Weights of a small segmentation model: trained on rosettes with rotational symmetry.
Rows from block 6, named by matrix and row number. Each number is 128 + 32 x the weight over its row's rms, rounded and kept within 0 to 255. All counts start at 0.
# convs0: first 3x3 conv (model.decb.0.0.convs.0.weight, 64x128x3x3), inputs 100-109, a 3x3 kernel for each
convs0.4 [152 156  59 151  84 190 108 203  62 101  98 133 121  83 196  56 154 133 129 156  88 155 114 106  79 153 107 108 116 158 185 127 111 159 109 123 108 199 135 139 110 107 137 101 111 101 205 189  99  72 140 139 179 149 112 127  53 122 100  80  87 132 119 103 138 109 147 141 144 188  21 116 125 120 131 164 143  88 123 115 121 178 142 125 214  87 148  95 152 139]
convs0.5 [163 161 193 185 136 114 101 107 140 104  73 182  80 113 156  89 154 179 125 125  69 130 169 119 149 127 120  95 117 134 136 106 178 163 121 102  96  95  97 129 126 206 126 108  85 178  97 120  74  61 159 174  72 168  77 124 102 127 139 198 133 131  64 177 147  63 125 209 132  88 103 117 170  92 126  90 157 157 143 122 127 165 146  63 163 164 150 183 121 106]
convs0.6 [135 106 146 211 136  95 122 110 141 109 146 150 112 175 152 145 118 124 159 127 120 100 151 139 120 147 154 157 158 154 149 133 183 186  76 174 115 169  93 145 128 102  78 152 145  95 101 128  89  81 139 103 134  81 132 123 115 144 100 139  49 119 137 129 120 126 149  93 151 181 164 125  84 113  96 166 125  45 128  74 141 123 107 100  92 115 148 139 101 119]
convs0.7 [187 146 122 148 101 133 191  89  99  94  86 111 163  80 153 102 152 113 126  73 133 140 123  46 116 168 150 177 157 141 132 165 179 130  73 157 111  97 177 169 105  76 107 178 176 151 162 135 127 128 209  49  86 159  36 156 176 169 107 192  82 123 137 166 137  97  90 148 146 137  91 102 170 108 135 134 139 114  90 159 119 166 144 121 135 157 153 120  87 159]
convs0.8 [116 173 178 106  74  23 101 154 128  73  86  84  59 100 137 114 175 113 111  89  67 108 141 229 155  80 120 125  80 142 156 101 113  76 136  93 152 137 155 157   7 155 168 175 138 104 108 139 179 148  59 102 193 128 154 118  97 164 104  96 145 140 118 125 152 121 165 153 143 164 128  89  81 108 145  98 181 184 155 150  95  62  76 101 122 155 164 108 162 203]
convs0.9 [112 137 146 107 101 150 130 141 102 164  61  77 139 144 126 107 140 127 206 112 110 197 158 110 124 137 106 149 193 127  82 100 134 115  17 207 131 170 106 131  84 131 108 183 156  84 165  89 134  73 178 123 122  95  63 226 116 128   4 148 176 129 134 153 161 109 179 199 130 123  90 100 161 119  95 162 101 116 122 175 130 152 126 170  61 107 119 148 165 147]
convs0.10 [103 135  82  79 196  45 162 104 118  89 154 145 124 198 149 156  74 172 116 108 170 155  62 103 173 129 100 195  95 120 203  41 150 115   0 110 107 135  93 138  88 152 157 108 175 113  96 125 110 123 108 183 111 147  99 105 135 104 208  58 170 117 111  93 179 201 162   1 103 144 139 170 116  91  86 137 164 129 161 134 121 144 119 136 119 106  99 123 116  34]
convs0.11 [ 67 165 132 177 200 135 173 171  73 118 151 104 134 106  92  93 137  79 174 159 121 128  89  87  88  65 140 127 193  68 150 143 107  93 149 159 136 135 189 211 150  76 125  97  93  96 128 145 141 231 102  99 132 175 133 155 164 107 149 145 166 167 137 114 185 122 177  27 173 104  75 137  88 132 154  77 215 187 100 118  86 115  64 114 146  94 154 119 199 171]
convs0.12 [135  93 103 123 190 111 137 138 137 168 155 149 124  58  69 140  42  95 102 123 113 124 216 100 156 126 113 128  77 109  67 145 108 138 111  89 123 123 155 172 199 196 142 119 121 187  96 134 137 115  28 107 104  85 115 109 138 126 155 138 146 201 170  99 122 157 158 142 131 115 125 127 194 123  87 134 124 171 127 145 106  88 159 148 155 169 173 133 129 109]
convs0.13 [ 87 119 114 104 160 156 109 155  72 117 106 108 138 121 113 138  88  91 121 124 113 105 164 116 142 124  91 164 108 106 171 114 130 142 153 213 131 149 163 140  74 107 110 158 104 125 137 113 125  79  60 186 134 125 148 123 118  64  91 140 133 147 141  87 132  96 143 177 110 172 117 189  99 110 170 113 152 132 131 151 101 145 141 120  97 112  95 122 152 176]
convs0.14 [155 100  77 138 168 201 105 149  87 123  77  63 111 136 107 147 170 128  56 100 133 169 111 101 156 148 106 141 112 135 126 183 124 116 134 134 125  67 163 118 175 131 124 160 169 157 106 109 128 100 124 129 166 152 122 117 120 102  82 142 130 153 174 109 122 135 149  69 110  86 188 120 109  38 175 170 104 170 129 122  83 114 156 149 113 200 108  99 166  97]
convs0.15 [131 146 192 170 142  50  82 113 167 166 132 120  73 108 151 152  90 174  98 125 129  76  45 180 135 151  74  69  98 112 132  94 192 111 105 138 187  42  66  53 117 202 170 174 116 179 156 162 120 179 117 161 128 125 117 107 182 112  88  75 106 116 141 168 142 136  61 132 108 171 145 182 141  84 110 130 117 102 133 110 128 110 144 105 136 161 143 126 117 148]
convs0.16 [165 113 119 143  72 127 122 122 188 126 162 153 113  99  94 154 128 133  75 131 146 137 123 106 113 108 170 125 136 134 125 168 118 112 107 144 156  78 127  62 144 181 161 159  26  98 141 169 139 136  96 160 107  83 100  95 137 143 116 133 153  96 163 145 117 139  80 107 176 158 169 122 167  93 163 153 129 117 117 147 170  99 113  87 134 149  96 136 132 155]
convs0.17 [147 111 151 111 146 113 122 127 102 141  98 131 125 138 102 156 156 160 102 113  93 119 118 151 191  86  84 138 172 129 174 130 189  95 116 149  97 112 142 128 112 131 161 127 126 124 136  91 134 126 109 102 135 153 138 143 141  93  21 120 145 122 123 135 106 131 222 170  91 178 168 154 128 101 120  86  62 169 172 134 128  77  85  81 148 149 111 118 152 150]
convs0.18 [101  83 115 127 122 118  86  99 130 106 122 160 122 137  87 136  83  77 120 135  96 134 147 184 168  59 130  93 139 138 123 120 108 163 103 116 137 185 103 104  95 155 124  99 202 119 109 157 138 140  39 175 140  80 118 116 138 127 164 123 183  73 148 131 141 147 146 167  63 109 185  79 130 135 133 135 148 117 159 151  98 137 108 103 164 120  98 201 114 158]
convs0.19 [129 159 119 133 129 134 115 145 189 114 172 125 161 169 131 143 162 145 120 165 100  46 150 104 135 134 145 166 153 191 106 127 117 142 138 126 137 124 100 100 165 101 127 117  84 131 122 110 143 139 166  74 145 120 112 102  92  74 203 161 132  80  77 125 129 190  69  74 157  67 117 118 123 141 132  72 157 144 162 108 121 167 124 204  69  53 141 117 104 205]
convs0.20 [132 101 108 116 251 142 197 145 102 117  85 132 131 244  72 156  82 141 136  44 126 106 161 107  98 135 154 111 156  88 146  85 131 104  57 173 175 128 175 165 139 127  93  86 166 107 113 113 156  65 128 163  97  87  68 100 142 231 173  94 155 185 159 148  95 110 134 164 124 173 109 130 186 175 112 133 131 115 117  88 120 145 168 172 125 121 141 125 113 119]
convs0.21 [209 131 129  89  41  78 100 205 179 138 152 163  97 146 136  45 167  68  90  98 183 144 145 129 140 106 137  57  22 157 104 225 157 127 153  71 109 114  78  93 255  79  56 142 129 172 170 141  92  70 127 176  70 182  91 142  85 147 180  70 131 112 133 124  73  97 159 168  98 175  81 119 180 121 117 166 154 113 129 159 133 141 149 105 236  72 160 121 100 114]
convs0.22 [ 78  49 140 100 129 128 109 129  99  78 128 162 174 101 104 104  25  98 128 130 166 123 111 163  74 191 131  85 146 118 111 132 169 145 176 129 130 145 180  98 136 173 128 156  66 161  70 113  84 114  88 144 186  68 105  63 123 115 175 190 134 159 147  83 147  87 117 159 126  93 126 107 138  92 165 120  99 193 152 173  96 123 115  69 141 123 128  80 119 123]
convs0.23 [142 134 113 100 106 111 136  70 180 151 175 173  38 139 117 171  99 136 188 121  78 153 196  94 118 143 146 103 239  35 100  57 156 142 102 112 197  92 125  86 152 134 113 157 115 109 132 145 184  77 140 145 147 154 171  80 137 133 153 129  52 112 160 175 157 120 134 116 103 128 129 106 139 178 159 156 100 174 134 127 137  89 111 174 105 181 104 141 171 113]
convs0.24 [147 158 100 124 101 195  77  87 110 139 150 100 119 148 134 161 117 121 118  41 113 126 106 132  83 136 125 139 139  85 146 143  86  94 112 133  92 130  79 112 163 159 151 141 162  78 133  88 134  77 118 143 127 166 149 149 104 155 167  96 119 110 126 115  87  95 110 194 177 152 156 150 149  84   0 159 103  59 104 115  64 128 144  98 160 120  89 165 128 103]
convs0.25 [185  82 112  83 101 150 130 160  69 121 142 111  84 160 131  44 117  89  90 164  99 175 113 147  89 144 112 139 104 148  80 116 144  94 195  98  72 144 123 131 138  13 134  25 198 116 123 104 137 128 103  99 133 163  63 127 120 107 150 118 133 170 132 144 114 132 159 161  95 148 110 144 151  85  87 101 134  92 141 166 105 110  87 143 152 130 138 149 106 142]
convs0.26 [103 172 122 155 234  22 196  19 129 104 146 181 123 143  84 113 108 152 119 205  75 115  97 146 120 108 109 141 139 115 160  74 145 143 135 157 121 165  52 148   0 165  55 139 177  96 169 156 169  84  77 157 141 116 133 122 111 200 150 128 143 127 141 172 139  88 208  62 111  39 123 157 157 207  65 131 143  73 104 110 100 148  55 120 132  91 150 110 121 130]
convs0.27 [132 154 148 165 126  51  99 132 165 149 165 180 148  52 105 124  95 129 128 122 116 104 161 117  94 155 155 140  86 115 121 144 143 117  78  84 122 108 134 120 190  63 132  78 124 133 103 133 120 161 112 162 116 178 149 112 124  87 160  54  23  68 133 100 108 114 134 175 139  93 164 104 126 124 144 191 151  67 127 115 113  83 177  69 181 181 106 102 136 134]
convs0.28 [174  96 120 131 134 103 144 125 145 130 161 124 147 168 106 140 133 125 170 137 163 158 113 101 128 135 126  97  85 130 130 128 132 161 163  81  93 107 149 106 153 131  67 144 115 110 140 130 154 103 123 109  92 102  94 131 102 114 132  95 163 173 127 124 157 130  94 112  95 137 157 100 143 137 136 134 155 109 127 156 140  98  97 127 146 137  85 125 136  49]
convs0.29 [ 76 131 129 137  46 150 153  84  78 107 197 141 118  99 170 105  99 112  95  87 136  98 118 148  80 166 150 112 138 154  89 143 161 142 167 138  90  97 229 118 109 124 185 104 114 155  81 156 100  94 144 164 123 125 151 129 122 124 101 148 152 126  97 154  47 108 160 113 104 124 133 122  84 184 212 142  97 121 129 162 106 142 152  73 183 148  85 114 116 105]
convs0.30 [139 131 142 202 136  77 104 122 158 137 109 139  91 123 118 109 135  68 157 157 130  73 255 159 128 126 105 134 106  75 181 200 112 149 184 135 106 148 116 111 146  96 112  98 128  88 121 149  93  45  88 110  86  87 169 107 122 108 156  93  90 127 121 145 140 110  89 180 130 114 107  99 112 227 127 156 218  89 125  78 151 103 176  67 156 195  65 126 105 110]
convs0.31 [150  69 101  66  24 206  71 179 207 127 159 159 107 148 118 141 125 103  66 124 131 158 133  82  91  78 163 141  72 142  79 230 146 119 138 128 115 105 119 175 168 152 120 128  62 106  93 142  92  76 168 183 156 183 126  98 101  59 115 112 156 153 179 111  71 109 183 215 143 127  92  70 120 149 143  80 127 138 152 127 142 140 149 106 187 113  95 112 122 140]
convs0.32 [ 99 102  83 149 112 143 160  61 155 138  68 111 169  60 120 112 108 124 192 118 150 130 190 125 113 157 140 140  93 108 134 168 167 119 190  88  87 109 124 108 111 177 149 130 151 147 137 110 139  90 127 125 145  68 131 150 145 110 134  92 125  92 134 145 134 140 111 165 154 128 150  99 134 144  70  68 174 117 103 111  68  37 171 143  20 150  77  74 101  90]
convs0.33 [135 117  97  76 123  57  84 149 170  83 130  96 113  83  78 156 146 169  91 140 201 125 111  94 186  84  63 174  73 159 149 144 158  61  98 116 100  98  30 167 141 209 157  72 140 176 117 108  98 114  93 107 145 124 116  76  66 156 119 160  65 150 142 109  60 106 227 185  57 128 244 209 124  98 153 101  98  62 150 172 156 136 117 145 152 112  87  89 125 131]
convs0.34 [102 110  19 101 134 132 169 136 141 145  83 148  85 135 155  99 126 118 149  54  85 173 142 110 127 127 119  86 136  58 163 209 187 145 120 121 161 170 100  82 154 126  77 130 124 165 155 160 141 100  55 121 220 130 113  69 131 148 104 124 102 191 199 143  21  94 148 183  78 122  74 118 120  95 168 140 136  83 108 147  84 100 108 174 101 159 116  83  72 127]
convs0.35 [178 117  69 111 104 152 130 153  44 157 160 130  92  67  75 146 113 137 104 130 106  83 122 129  93 164 133 114 133 195 127 143 168 136 122 122 118 121 193  82 117 145 145 150 165 177 125  86 204 166  89 124 135 140  76 129 115 176 169 102 118 153 110 154 146 126 122 131  91  75  90 117 107  99 164 134 108 100 132 152 159  96 161 184 133 130 106 141 134 128]
convs0.36 [128 103 135 134 142 116 108 149 175 124 125 114 114  95 131  99 192 121 169 178 141  99 107 190 144  93 187 102 165 112  83 161 171 119 105 155 132  98 152 113 230 105 139 114  71 104 114  73  72 255 122  71  70 100  88 205 147 159  55 117  99 141 142 165 125 138 108  66 165 131 213 162 142 190  78 114  69 159 171  98 133 156 138  95  28  17 103  94 126 153]
convs0.37 [156 108  74 139  63 142  72  72 212  89  93 112 163 113 119  88 121 114  79  90 204 128  89 133 201 189  74  86 122 155 168 122 162 168 142 171 117 100 119  98 156 167 146 196 118 119 112 166 139 168 134 135 103 128  97 101 140  99  79 136 133  87 119  84 105  92  88 148 139 143 174 138  74 133 134 136 139  92 118  34 155  77 165 169 131 172 128 133  88 114]
convs0.38 [115 151 128 131 117 133 126 140 157 110 168 148 139 106 130 134 102 118 104 178  96 138 172 134 114 141  90 131 136 105 155 120 150 113 137 140 147 169 157 108 136 203 150  94  62 127 105 138 138 107 148 168 137 145 189 109  93  85 145 116 142 136 159 110 115 119 168 162 117 128 148 138 100 102 123 177 105 116 121 101 101 123 112  72 153  96 140 139 136 132]
convs0.39 [ 84 117 114 105 183 167 123  34 168 110 137  91 181 134  76  92 117  77  76 160 175 170  65 108 142 171 123 168 135 138 137 151  93 129 187 114 174 153 133 114 145 146 115 187 124  99 131  87 139  87 124  88  71 158 139 192  94  62 117 109 167 171 200  61 165  89 142  96 101 172 156  97  99 103 162 128  87 169 153 110  96 149 155  99 129 130  88 168 171  68]
convs0.40 [133 156 115 192 107  49  81  22 165  83 140 133 198 104 126 115 159  98 160 109 105 123  89 131 165 150 193 123 157 113 113 116 211 113 169  84 173 109  83  72  38 187 104 168 156 173 109  90 110 146 123  61 120 124 132 117 128 141  92 146 126 119  65 125 165 125 108 106 134 118 177  91 129 134  99 143  74 126 102 163 100 165 132 157 144 189 121 168 156 115]